{"tokenizer": "word", "text_encoder_fused_qkv": false, "residual_init": "zero_last", "ema_decay": 0.995}
Rows from block 5 of the audio encoder of a small contrastive audio-text model, named by matrix and row number. Rows with one number belong to one neuron. Each number is 500 + 50 x the weight over its row's rms, rounded and kept within 0 to 999. All counts start at 0. Numbers have three digits each.
Before each neuron's rows are labels from the 100 clips, of 14848, where the neuron reaches its highest value: "responds to" is what is common among them. Only what is clearly more common there than usual is listed. The data: single English command words and digits, spoken by a formant synthesiser in many voices.
# fc1: MLP up (encoder.blocks.5.mlp.fc1.weight, 768x192), inputs 64-127
# fc2: MLP down (encoder.blocks.5.mlp.fc2.weight, 192x768, transposed), outputs 64-127

responds to: /s/; /ŋ/; word: thanks; word: yes
fc1.178:532481512543521485400565512520502504561578571614450477531555375477482411424531487456500483478474604552496555542556504492532448533435433441550537486501579474494465432413568496536563525523455453
fc2.178:495543525455471531433473506619501500536534393510526501488489452514496466410499528522441489420436503496487500624391468395523532557493353490525537420548443541576455486513513577535502545592561518

responds to: /n/; /oʊ/; word: no; muffled (low-pass)
fc1.499:501405382509492418523477499407515497518516465421479571563518506439563465438528543559503463416489494434538536471490424539520552440472510449487470502541499549508555569580471505451499487501489431
fc2.499:575604547524426543504516451447519536518534499456494589550557384451423485471477447501462447472493477485461555494509469408567490406536451523439546554490525452521481480479537626549450525528479463

responds to: /n/; /ʌ/; word: one; word: no
fc1.347:478429439473492550460401451412587553505517413483529527561481529488518453476554535553455487355401522581501540536480479430553452526404449441521536408493476558577534493498516568440429533626513487
fc2.347:523531606489449554455456429516474525515521484409546547542529402550450465513465502527462488460476507530438542566499529425562564427504436516457644532492500434499458439439527525514473547550469421

responds to: /dʒ/; /tʃ/; word: change; /ʊ/
fc1.91:450532476541492392451524439477406499521459473405441503523451528385584509465542551481542427585569508383613537468520438546411533482538453462500507552623509517554491546598510491510533503408495425
fc2.91:509552425544453453471525458424521463568477466516406565497549455415471515476515469420534391552557524437542531437529480506543443481505469494436483553569503481558541566550577540475586450470498438

responds to: /u/; /t/; word: two; voice: deep voice
fc1.255:583403518485497587576455538499460574409437458434478493544530501497490562497570500495560498445384579487441505609516544553544551582492490481541573491432507510454540465435544547446528464561497490
fc2.255:517583470442574552456503524526474590521438433465468448469511502522519500401504551489469527514457581473465513541476476417488452488457441477498556467480534545543557536530417471412510495550432490

responds to: /ɑ/; /v/; word: volume; word: start
fc1.443:454407462520491546469543518487520510477462553545520546471516492507554475510482516539406546482562467498511551497480445551547533563485525576503489576495578524412523506549451556615512424482551501
fc2.443:536447444445506569479491448518463502539456399435479419405511493471511499539558590532445531446454525479480455515368617417389463485577523533474569502551480469586573508560477516504538536519552441

responds to: quiet level; /eɪ/; /dʒ/; /tʃ/
fc1.574:487448486407443447414349454451563551498470468519486562522480489478546464485411535499442511507540513478538532600551455368528455549538467436533491457521504585491448528635471418442554468526466463
fc2.574:480552489511386509483478449473459621458460469473460536542473443459483532490516534569453542534541526485508461548478449400549452413523456495442603502472486438488468510590532550551516554506543515

responds to: /eɪ/; /dʒ/; /tʃ/; /n/
fc1.278:479503527483415470516498489519436570433422498433414512485440603438586481545572496443539454598598489493577477555523496523469461541559476437588547515533519539558473488531469473501583465513470430
fc2.278:414577406492433470454497464478447511528463447456393529523490527448590501406562542426542486528531524488541456505481531446465420413504448463462557448531488513558545528588501493409536460489528449

responds to: /s/; /ɛ/; /j/; /k/
fc1.691:560496545536478535422538472493507468539602557535507525546551396538489432460518478451521498504425597564503525535535499485559470511412446468555537485455592493472532412362599540465479537513446493
fc2.691:453575532459461596441470482616498518523497386466543501533513517550513485440530554530437509399425512526506451606392478415548497518503403467535543431486459546529481522530497564490517534572572497

responds to: /n/; mains hum; /aɪ/; word: nine
fc1.623:465492457492494422522541486478480528563564442454491511517515501449505509480545576529522514442424423500552549473535426564457545459414485477568534558461540575566571581546538575458502529554528429
fc2.623:624546493583437483576545536529565500540564474492533570575567499474470518489487441548521472493472478463468533547554466392599530437569484556515500544432523411462520512493446590567422519558534480

responds to: /tʃ/; /ɝ/; /s/; word: search
fc1.285:588393538457506578558524519426477431495518524602512511465516469454449446546458521550480457460604547475533492521487519528437511494569528506538473580541575511363423496476504535636499489499438511
fc2.285:554511462487483573463404420573516507467510434451611495517483414514516422458480593603478563420480441520464408598409492444484485465390409489486521442437475589572513481595535617480470487520479495

responds to: /ɪ/; /k/; /z/; word: zero
fc1.227:475465550519483450516452499524407390511411458556466522548446448458529494446653531494498463563504554515507505479526469517470495596445448455468437563532580453510528443504514502471541478436477514
fc2.227:523444518508549477478529454502382484556476337470433461417491495439520448490578452400543461497496571464495542537503524392441367536484474517521465504443577511518550569498625462503492505491445551

responds to: /dʒ/; /tʃ/; word: change; /ʊ/
fc1.360:474461493527460357484515443506464490564461485426406526489448495402601529464592548473536412540587519416587508473542451559431565491502468443460503495613480544534474573551493498485567481462460411
fc2.360:574598469568464462485532445410566481570519479512441576517547433442500497456507457432511425544560545467502543472495493464554458434477445489459483581536514485550577553561564558469556474497469476

responds to: /ʊ/; /ʃ/; word: push; /dʒ/
fc1.389:455518504524451468444446472519478561504427530461459529474469560449616526520481583515464440611633523434572516507504478517475519541569499422515576512610499485549415521592462422482610478395474450
fc2.389:440560400538419463454543448420476491509448486488401560546483417413548499435561524430524471553573551490579479454490453459515451440497439452445472514540469519545575520586576537447600479458499454

responds to: /n/; /ɑ/; word: no; mains hum
fc1.306:443496395507502475491457476432568552502493463488518549553487492495517475439569535566494513375386525577519564520429457490560484530399436461566534424484499569547551505508556550451454527609536487
fc2.306:591540605469446567479497450489527525553528483425515540526555407507385475498460425534425499476454504485420572574517511443529572475519470535468615550509520428490452450430476551524443562530448448

responds to: /ʊ/; /ʃ/; word: push; /dʒ/
fc1.200:508447508514473396491488488477488483522448453418427560540505506422613505487560573500537395563569500411601549484543421562497591482502443448483499504592493525535479569534498490469532466463497434
fc2.200:576592491571465439480536443439577499569507500512435559528560427445494472436489447432503411543572549470537565489488456452572466436457433489479491585538524470536545573548570566479556492498475484

responds to: /t/; /ɝ/; /m/; /aɪ/
fc1.318:465521556482456506536588512444520508462464547476482465468462552487556510531394537471436502481503495483480527506506502463484531453519567497448558555510525478443499499464382511579464535528476473
fc2.318:454547422470472534454494520546479543477484496477493533528458544523597478422535602574477517463501459491518438569439538466528459419448454524515512449435469539548544556599483526469490532572546531

responds to: /ɑ/; /t/; /aɪ/; /m/
fc1.492:526481511508476510481590607466519473565563549521490526503538456462490476536505547529492452440492455419570543474482446526498462449589540507540514501504568486445504495471453520660381448581457496
fc2.492:506527478447532592465488490548516518506494481382527497555480474519518492467463628637411452454417464463492479528405468491580515440428480486498604362509555593506546479581503535504452549545459479

responds to: voice: child-like voice; /ɛ/; /s/; mains hum
fc1.3:534436486496477610434447473453536471502548520550465466527576421511447369504485534465516466422415571594498551547516543534557491581458425440497522452410525494515487419346518558512503485518431490
fc2.3:442614498459471568444457447576470539489503401440550503523552473550516491451557617541458526426477500548493433578443496410514520483486383444506547422431469492482454477504530540490519483549511503

responds to: clipping; /ɝ/; /ɛ/
fc1.357:583480535428491487544459485527542493438503544467520473557449503480482471489430514582514441454542406509499399486549485572525528444424503462555474478448427550457498409483453486464542472518460461
fc2.357:584559460514554505487474453502491551542565458566499455511506448497460474359567488472547485449519511535483424551463463463553447467429491437528446484444464576495577456521504589434528440579527448

responds to: /tʃ/; /eɪ/; /dʒ/; word: change
fc1.237:423523486525487386445493452490428500524464499421418531506487520394544542521566558499504452585610479446600522444490438580426503498532475459484498541632521545547483537580501498520575494406508438
fc2.237:523546439529444453456515455390497494525464520530403588527516415386484504500498479447531436568547541454533561430523514499566490484479512488426490584549492467508521532533556554481600460422443459

responds to: /t/; /u/; word: two; voice: deep voice
fc1.199:517428480482506521525455555462517593482484432502533497539499461615486498490570547552488569530480576545430457523518612411564468495519511442534542431475528478471474505455496538472494432590492583
fc2.199:436536507444533551416469520542397531492473479511514450450530375520499508433486568477472546582559529470481518532544517450413489436557502513414522471596491498494416483511397416490498530447417557

responds to: /t/; /u/; word: two; voice: deep voice
fc1.154:579437507510480629541478567528365533458469462433440511574510524478494537500602525499533502515429553485425521595536577513497508623541480498627557552452551531542628461456528515467517441584502496
fc2.154:508534502445541591488528598540454576475406447481462498497515479521550490412488502478471515455388539444430549571485484440508500518504417534578526508449603550504545591568466524513508445567427451

responds to: mains hum; /ɪ/; /j/; /u/
fc1.186:541482527498418564468488456434551462539597515515465485552574461500472410488518558426550488403450562601486558586579545491583490548515411414516543482421548497530501433349521549439480504569414466
fc2.186:453581493488469541475456430560520490503485439425569520547534513557529468422555591530463521445471508530503442581438467411496492467473376459533548437403473487528533519510504544484498501566542491

responds to: clipping; /ɹ/; /i/; /θ/
fc1.628:558469472552510540566535470432521546472542555503474466541574472476538446486542479451566488464426558522508573465500513624506489504535500452594478581535689605479533445452496581582470486525466467
fc2.628:487536518483462624529445502549536487457488420454537455462603472508506491453460563488497462375416471470434495523439527412513491534496423498547484512450463498590570502524473655477504485577490479

responds to: /u/; /t/; word: two; voice: deep voice
fc1.518:493441533531525503579498561511483624407470486411466523532513569478557560606537537499562525434425489459444439502503504554526529508542514497607514446443560504503603499464436484493552437566508487
fc2.518:537559510451605578445567568522468568470461457446438456524452407470528541440472483459521445497461576420508573506523491432495503531507447515535576486560547497488487471517469444541509504523450456

responds to: /tʃ/; /ɝ/; /s/; word: search
fc1.404:594470506554563500448591544507550511507498573607522603485530517478579454517497488536419526516510566469481540583547497487492520534490476524544434511453597500375370545494466482599478469427475545
fc2.404:560568532509574561452471371457500544508524473517514528407526427510497388463560534489494495424507525545456451551480459435477477481455406526512505461450541468497486539506530583542525468570451568

responds to: /ɝ/; /l/; word: lower; word: learn
fc1.213:524445491379460489483422482407516573363474505538536513532456488462466490550433513624486485414478479548476442539538535511566577511539562478458469513411410535439436416523498499519505465470455486
fc2.213:488603418539462527536442430474508616486492517492532547449508508469479436394518561482532522433505550551468464546506464431505471422451489488487512494504469457549502535530485604451495457642496499

responds to: /s/; /ɛ/; /n/; /d/
fc1.562:575541556523472550481557469461556459535545512475470507559538468538444476480463498401588436426467568556481537516531499472522462464521511444491578439456541433519545448365461497494444531570470465
fc2.562:437565482477488566455485479549484561488492420444509488534523528535568486431562591520479534469445497531513424598400503432530503427496426492509576437433505530559503502486503527481490496563584466

responds to: /p/; /ʊ/; /ʃ/; word: push
fc1.520:491491456489439460444477478515450505526417515431399571522481500393574483435499575546485412634504571381555558505531450499525566528499452462500545546645507553526469604638527462456573524404447413
fc2.520:469537444470431506397521435444545495564456482507457546541488405460527491425456509501457422501491553459535522504479441413572426404450430468492528547539552503525544518612573606507538529511528454

responds to: /t/; /ɝ/; /m/; /aɪ/
fc1.99:535541503602481502486533533507427451541591553412464521450550452454477436462463550508550520593555424389554526554523485423504496397613485510409532542464439422498477516467443494444374540532448453
fc2.99:427496544479494488441516516557464381503526496513511551499522393488477410515487567607405506560507463495561519434483476508528483476447502494442490444588510564563507517503549496510500586470454541

responds to: /eɪ/; /p/; word: play
fc1.639:522487533521399527463482463419569501522518509465427538551568487451529410482523557468558418433462582574512575552570491523588553532515418424528577480472536514534481451405504526461538494573412450
fc2.639:446622469506437539445501434564518479516478469413554568551501486498544462403543588536456485482498499516537462556431462428530498449454360470504542454453468482529536497571515540504515499563537490

responds to: /n/; /oʊ/; word: no
fc1.568:482472429459482515454421477401580597513486436468583495547499520463500477430505551560449507375377514578501547571405473486553511566387462444529541456510506602558529547523521564472482520593528486
fc2.568:534527586428464560480496442508500503530492467392552535540521401527394487522454454558456501457462514518430578530494526418528535463516475527440600551501525458469473431457485558527458557531471449

responds to: /ɝ/; /w/; word: forward; word: timer
fc1.442:585525534572483536480529510455489522491596556502487529529534531488484479486446514509525519569570458530466518575519444468512538444535506526342515663458417469447490528466495476427461547453451526
fc2.442:426630479439515504406416418511453469545463479473524490498418483518515446455539581543398544501559507540490461428474507456485499474404510438410439494556464540513426512528542509459479562447480647

responds to: /ɝ/; /t/; /m/; /aɪ/
fc1.612:557470467509500475466571488481548508519580532529502488513506488524546458507413529534481517463561445550584551556522447467533525356488530497457501578474430543373464520506497542577473617490474481
fc2.612:502579459453510561445511491530420591545495520459480540516404507550541481401489586609422541503501503502500473566446467467531462403387470523439531517524454509496504565553536474428469542497507545

responds to: quiet level; /eɪ/; /dʒ/; /tʃ/
fc1.676:422504476441541533549403525455557531482430470475528494580424444507473493485537522535467527380381636581456516518452583393581488515447474456544535435485534540492458513446524611474513518579447516
fc2.676:448565606464413567463447504518452544505491464440512512507573384564446498494460559514441523495467481511406493576554568414525547420563454551433587478469431432490441472469411501509498489524407500

responds to: /ʊ/; /ʃ/; word: push; /dʒ/
fc1.467:495469486442438417457486474458466537576405490490431503483479545456577521487519552481485455574524557452530502495509468530451547543566507467505521547551504572532410567594494454457572456431441406
fc2.467:476565453534435505466479388451553540550484483438497605499515454468493449438513510472467476497526555510485488461505460410581488450455402486465560538485500477552533504584559609458575460548521448

responds to: /ɑ/; /s/; /oʊ/; word: follow
fc1.147:497423569483505507558500522437507513473489516509462469470526439413482520582428490522418478520517484399498519428497429642496532566566548558486489539473557488390515479506458520633505457441479491
fc2.147:478506509422528549453503497570490533512456423458547418510473483495496505492532619606436524416413500561450401551373577479484492467470457463505586428531476544550539492565498551495580538550508458

responds to: /t/; /p/; /i/; word: repeat
fc1.150:436431464483486564396508493537478526437447512502474500559536412479538456439445566553478544558508566421517513549559482462535539433506474464461530453603572514452382481514492488469482504340482453
fc2.150:499504443459482524426545532550437481549488470541406460515553381518518470366485536479511530531463569435522539536567445421547400449519472429449506441496585578505487564554451523461470475444407501

responds to: /t/; /u/; word: two; word: repeat
fc1.324:517386566510471585507530631570412583413428510468440506576511477501588500424530557486509526518422595470488543516530552455539558475475483445587569550531621541446547529462535535484492491513461444
fc2.324:515518434456508564440591615512462565540489460527403499500531464524548507384453495456475500544458552375483571559512443431565439472515448502520518492494555620512557608585419512471541498528444450

responds to: /ɝ/; muffled (low-pass)
fc1.201:508442472480479572576397480423527515503527480465486470454531555469462508590498542499510481492620456516453457488543493580510551474480578557443526511419345396447481424396435522540466496515514551
fc2.201:480571455540519456491483451537506485544504450464508510553515518428527466512520603544490480356552463559506440481507455504518504466507408438522472390490419563538477494548511588583543533540538461

responds to: quiet level; /n/; /ʌ/; word: one
fc1.607:466500495437476605450394463458571551537442479518531539569520422545435507460511556560521507368389580561425513550511562418608492513426508429476552433398486553534512468445507573447543468542496516
fc2.607:476606546419438565479485452481457592507515491461526466551540441575431477452444584522514557503455511516437491520533494435482550406558492503462596473487455426451398411458446519499433546522456483

responds to: /tʃ/; /dʒ/; word: change; /ʊ/
fc1.734:504538561501422450453504470516444575485416502489418544474431554420562528521523499558439416637592522447535478510519498550479519539545479490474563532635490536549481530699483370440646544446470462
fc2.734:416540441482450453387531412446488492517438523485419541580414401455501449411484486479476512550548556508541498485460485442558464466467444462511483526539527499543584494591596562516565525472552460

responds to: quiet level; /n/; /ʌ/; muffled (low-pass)
fc1.245:574370500400481600474408495495575529507494486504525447555547459528477453493499561551539490376436554631479559615497604462550486604482468431534555466444496556555478439463507557495488565569479499
fc2.245:511584558491467543485426438511454595474508374417529483516550480576446475474542610535526593487468507548470440607481449359520524467499462491468601446435441491509490433470472511463473472524483484

responds to: /dʒ/; /tʃ/; word: change; /ʊ/
fc1.683:462484462584473391498507480503515481496515460431456513540544519447608512509558583519531420514574513490599473467576426509497517455498483436531498441534511607541490580538520532494547424493509465
fc2.683:597582469550462441525500500434541512564491487540435560554560426416481550482496442462546428555570556450522533445498535476559462431519486494426472584550496480532550535512539566487558514468464500

responds to: /tʃ/; /ɝ/; word: search; word: three
fc1.523:576511580500522597544530472558453421440473580517495630503474484476509475594582500522444522557550603502543521525527520512558502537507498565525526561458623488479567516514455532512538433524446490
fc2.523:422445481489480526506413486577453582434449471434503537581515584492514429518510594523470514405473456531486473545502528472474497563444462476555538502449464537496493556578470564527493475523488513

responds to: /ɑ/; /s/; /t/; /p/
fc1.588:564515535523506632456559523524427490441505587543503449484515441511547485560457529567416531537475443482485452476509523504509509416549572572512562500521542488440482470449496430562470550430496442
fc2.588:437526524447510531456523529530428496484425526474477428519424464559550492481544620558415554439458507556473450480406491476485491447424497528466522421458526549486500534518471476503563497476448503

responds to: quiet level; muffled (low-pass); /eɪ/; /ɛ/
fc1.78:461468425417483588418417469430589520523457488555498495597485420559498462453531545528460516378396579599464504515393587442582494533453411446493559431498489546484437485460594561472549471517497482
fc2.78:460578547508393553493505506501469578484495458475520584555577459557458514463476548504518542459447486532436445577505464420569550404537433475448561452440477459452432426490483544533477481511467499

responds to: /n/; /oʊ/; mains hum; word: no
fc1.509:470484392513511499461459481418559519503536438471490516533513537470494480432550530565473511371390487556489533549426453558507499519429443466510540446486499593579572489501548509467474556594526460
fc2.509:552557590453501568481472407459507524564528464386529528525526431543396482485508451543424445473449496485443557539516484450528524456520426519497617553489549431541500481448518575502425551537500451

responds to: /eɪ/; muffled (low-pass); /dʒ/; /tʃ/
fc1.20:531471484443522474445415494456526495573434449593493483464446575495470479497530469456480494408563485539485524569537547503490335483540444453447515371452422554518500442448431446426443512550441466
fc2.20:401466531496470554496448443528474492473473416407477491552534455587464465481538544471500545493468519524440460567490553379520485388472413483477617455438454440574507455448549519505494495578495467

responds to: /eɪ/; /dʒ/; /tʃ/; word: change
fc1.481:406521577490438474469448509479454533479392443519454526528449544497580504546550536440549502508490523533481455556500573412507517546552478440516556458500444471546486430527501494503570443514468460
fc2.481:420526453529445479441497474481383567488436416471410486452505458480570513441543516430520555544538551465512460535441529449417487397524497543446495495470506478540474530518536464484479460449478535

responds to: /ɝ/; /m/; /aɪ/; word: timer
fc1.44:550474460559512478465568571455473578497570560476494587469526545513503486505489532528474534606572418447558534512512407512532485410572530563363506586423445496454486556531448487432428488484488491
fc2.44:448530527543507468446538523492391502539526516531513518395462458521508518574506548575406562555552452472465466483475477523484559449477566622378422525470516537423416584559557432485507482383461538

responds to: /u/; word: two; /d/; /aʊ/
fc1.707:453412511496521522502493562506519588563515459379489484562576479478570498492515507521362496432422554460473536525562439475585489515408514484517517457500571571497591552484492552481508478487485469
fc2.707:549573510460498542465453546508497615551494480455497494596503481533527572511506529501434471429410572487494454539465503359579461427520463484565553471415530580508567495566501558458519469552512472

responds to: /s/; /ɪ/; word: six; word: send
fc1.733:506535604470528510543592460450454424497498585519488542535467388513539486520503462394566531465496526560518487449489474437573411448422503488574502563488624475445568468405545603495483555509490516
fc2.733:459517508466504514436458529590486473505485434435459573585547479503549494471569501506509507507494441517468427584455581425570482474456428524587513406419430519589549512503447501473528517547540481

responds to: /t/; /u/; word: two; voice: deep voice
fc1.447:495384582531465534480513616498436567476434453494412443570509486457562474480525539495532457554469559459463519553562526476531542584575476405625533531522562518447495515522478455492505466504458446
fc2.447:457588425451514565396549524472457547509472422487429471450506388449484478357532538466473527491492565466515533520458454446522457502457382463488518470505568588568526561563510589529558493517461484

responds to: /tʃ/; /ʊ/; /ʃ/; word: push
fc1.762:503507544458471420432541496549398501523433454505416512485481499433562537474517544533470440628555559398555496491509457543459557498558492458457565593681525536514506596628524402477592553414457464
fc2.762:490554436506455458388529459364490546553444491493442530565471392466499507455473494447517431484492561472531519455480480445559441443519451461519504571514560533541540542593596562511555490481511437

responds to: /ɑ/; /s/; /t/; /p/
fc1.159:591534602539493642456528397500503456479547509413472502491576447492489438546530499500500414526494477513482541552539515479592526549496486536513529528414508458579569494420422498476550510562473443
fc2.159:525557531505544516447450451549453430508461479492533473513460455521569418527602683574438452485481518505589462492423506452490475504498422491556543431503520561513525513511560491521513565547500486

responds to: /ʊ/; /ʃ/; word: push; /ʒ/
fc1.284:457484524501516560536433524432570595431465507472519484452560523488507552581472500432493509434436548498404473475545486498542538560502528529470509478404484430447422459388405542492503427487479523
fc2.284:444573490513508464528479490489520489536458388402516406498552443462572499465486605470483477423513479546460468410536513450456491414488449439488497402533416510573512447495466537469549543526461525

responds to: /p/; quiet level; /l/; /eɪ/
fc1.355:479575580421488473534517450511514361509449537492481498515493407487410471537474528468537504435405523573542423468523577450534394431470507496576488457471562511532537486436442609502448549552447492
fc2.355:492478491460441519544370464472474517459492478436514389490503472551435512471469446467555528432462476552455411591507592415489459411523532517514547451397471424471516457426415483481418470555530529

responds to: /eɪ/; /dʒ/; /tʃ/; /n/
fc1.596:455576492537466410491456479441426552525410467421454525466439566419581514522522532526525422638601503435585504517519431544453506519578458478523515491630459521539441484631500461477575522445468437
fc2.596:462548441537460471424509403403458492536437499476416541513454419409505489452500462450521460574567549482553528441514519468522448480511467461466518543558517463539558489569588551465567508412490445

responds to: /ɑ/; /f/; /oʊ/; word: follow
fc1.637:544517518506482582441583492522448560438540530477456412478467460506527520538389557544414511497477441410439462556533461452522522404502536539482561515503534530466424496531452379541550579448482461
fc2.637:449542465452507535423534544539449478486457530549430438556462502558573461421566592507472521477482480510531485522438490472529436411401441481491514431496486565539487538539513485516541522483515529

responds to: /ɪ/; /ɹ/; /i/; word: repeat
fc1.82:513498560486488481549477536519345529439449475536455502420498486474467521574575449439466483479494514469486506503540484571390456507598470489498455522444609465465529494497498467533485471484471497
fc2.82:449459521489538488465467465505380466495461444447438548549431405508463480481587411466541465442434554567504473531473599431494427565443428470606507487451562515582584493540591540519574492532435496

responds to: clipping
fc1.483:401543540556473419534592495472511593536482511460513529485495625533504549553415390435541525380312463527464483501482418445435554398626515544479507586502467404448477485465467567523512538510507512
fc2.483:439549461466486534465517550578454487408450400477461524485443575551613519432513486437523555468406514518446460567452621473473478486522467556471504470529477478577468588529500449461480436515518533

responds to: quiet level; muffled (low-pass); /ɔ/
fc1.437:561448561453525569551402442462580515470512417424518442556527518467460508518544523515489450419480593505451515592491520507464542592415501465523521436402524462511561460396528521425455480524480528
fc2.437:490579544492513526507474461547488513522416435350531475552548508505509479482503573561427475446431528506478502495511442439540568447457446466542529487460513514510538527517483557467470546530450528

responds to: clipping; pink noise; white noise; /ɝ/
fc1.609:448480521569521468564583560475456672453516533502482490514525535520464554613490374435484545464429405466448480477497482518546581468568579603494467514406567452385480495441544519528483452471530521
fc2.609:418545506462483470460484555542459515524463437499531514532489553488527583529503549497473568382459428542492426548478572512492507477490442513538526462465384581576457546597507579527572510492526608

responds to: /ʊ/; /ʃ/; word: push; /dʒ/
fc1.397:477466539473450405474474510438461550518416495465414591495479575419586565513561528479506395558576507431562455525507438557475533578583484459538530477557459498538498490555455485485612437471462443
fc2.397:474542437570454450447528435418527542533445510460439574542462504406537466449511488459509422562544557487519507457504479472529470488465444438491575510546486485554586489537580461442579486496497447

responds to: /eɪ/; /dʒ/; /tʃ/; word: change
fc1.712:444555547528453387482516483522428534497478499433429493456429544446591577522504565480515431601614466458557437465517439494456537460594510442551549467576490474535486541556459494417579439481455428
fc2.712:456546420559447454479520443384455550475442501486415557538478471383526520432547511441545453561563570446540527429492510467481452468500484407463504551533511508514564500562566469440568479462493457

responds to: /tʃ/; word: search; /ʊ/; /ʃ/
fc1.414:454511561570520455440578473539484542526517527383439540492521509448532515531570536489501483612584549417615536442566495477458492540535498507519487523561567499517504621529492510545525436406501446
fc2.414:461496457522437470467481464397442521534495507505385562495560453417472536549548520406517400513541492470561544485582471503542511442543496517452440548500441481500517565512459562501551461459413469

responds to: quiet level; /ɹ/; /i/; /ɪ/
fc1.290:420499523511465570463453444500533408521535467471543429495547433557493427478597575486472531432458460615443487554539504461532499564412447507487492387395512507554479452406484617536509443528466521
fc2.290:424567569513463547498416405597431534529447406452494429500584485495486485515574652508477518445498534531433457515540590437400500499584491467485535447455469438492491537429476500500447530526459444

responds to: mains hum; /z/; /ɪ/; /j/
fc1.693:459508588606504576459500457414478490522474562454443546538491488451561411441554493426487500520484548585539541500524454457566555538459520521603555501493605471499507465385532543540520527532467459
fc2.693:457610444499442521426525462573495453500471449473504488519515459467597468411552613567445498447485492494540443569444493427501543481491382542537531444491482493560495543578514531552543540542558446

responds to: /ɪ/; /ɹ/; /i/; /p/
fc1.449:423499533512549537425503516563403495464464502526497480506492528477476492494557476475489542491433559487521490535486438477525558489527496535502476509560582509475394576556530515644425431332487513
fc2.449:558466559502507469479436478585502444566477499536545468471484474500440470458551496490584529433471463494465470532459611504405446590465501469580415543496374555585444441462588547504500431531515524

responds to: /u/; word: two; /tʃ/; word: search
fc1.517:604444536460478630546498551454420488415469507566449500470501455461481532561588499553477542467437544513395518494521586628478523511525506532539476602486584500431553455462486531553566464509485456
fc2.517:521481453490468496485485547487458617482424470520500569533435512454564440461442550607474518454499429492516466565535496500580494484482437511568575462410482610452524510619500564494569502556496431

responds to: /dʒ/; /tʃ/; /eɪ/; word: change
fc1.194:461535512503467388463518488481433561535418481455474504492441539431595564553513576477523403607593442486556434488539416554444553506588484463554548456567478515545455516596510465450640472441477444
fc2.194:448540409555440404427517433416455511538450497486421593514470448392510519478527497444496451568584538447564465439503471493483445474488479456445525506520479519543569520592591481454586453442482460

responds to: /ɪ/; /k/; /j/; /z/
fc1.358:492547566522480558418546453402535492530484567502535554546518411544549364450519532443469497449444561618511515444466563434551465487442480497578548438489619439474480451409535558537523507526487466
fc2.358:454605509482411517457525505573512510508507465480549534526564445514591507494519619539447519437505442536468388594460491415498558467524424542525543447468461485527463518546461545559553497542514467

responds to: clipping; /ɔ/; white noise; pink noise
fc1.580:579524540539458548555501484513486446510594515429514493488522512506421496487386490487547481581489514475446514442499484492499552421564515533429530550547458373467518452429514541452390522465508455
fc2.580:482572508463469534472497431566518451531505465485584540581483508579555466431478605582436488487469478537540439486419506394588443413425476416457479497494454575558535566587506527445459539499549557

responds to: clipping; pink noise; /i/
fc1.634:485568573563500475612637489468372569561499585416478530456519489505448541516487380431552522495428438511494500410526463499508485406567508560504534581474546431399494515416574559544496486513470480
fc2.634:420481468469502492463469569590435429491481428463482555561538480512536569488583546481571525475481460550540451572459598443531428470494461478596532406452405554558563548566519534520537527521529517

responds to: /ɪ/; /i/; /ɹ/; /p/
fc1.19:419531522552496507564597603446523388486453534538498543542499546506511489500496493469551540423458518595525557533496531453535507479490510513593526463459501400452458398380509540534542499543480543
fc2.19:427549442479462514488479554546545517482539431522540516456539496506559524442532497525468578379448408585379483571437554494461565501507455555494530451521435483620428497474420505553568466596475472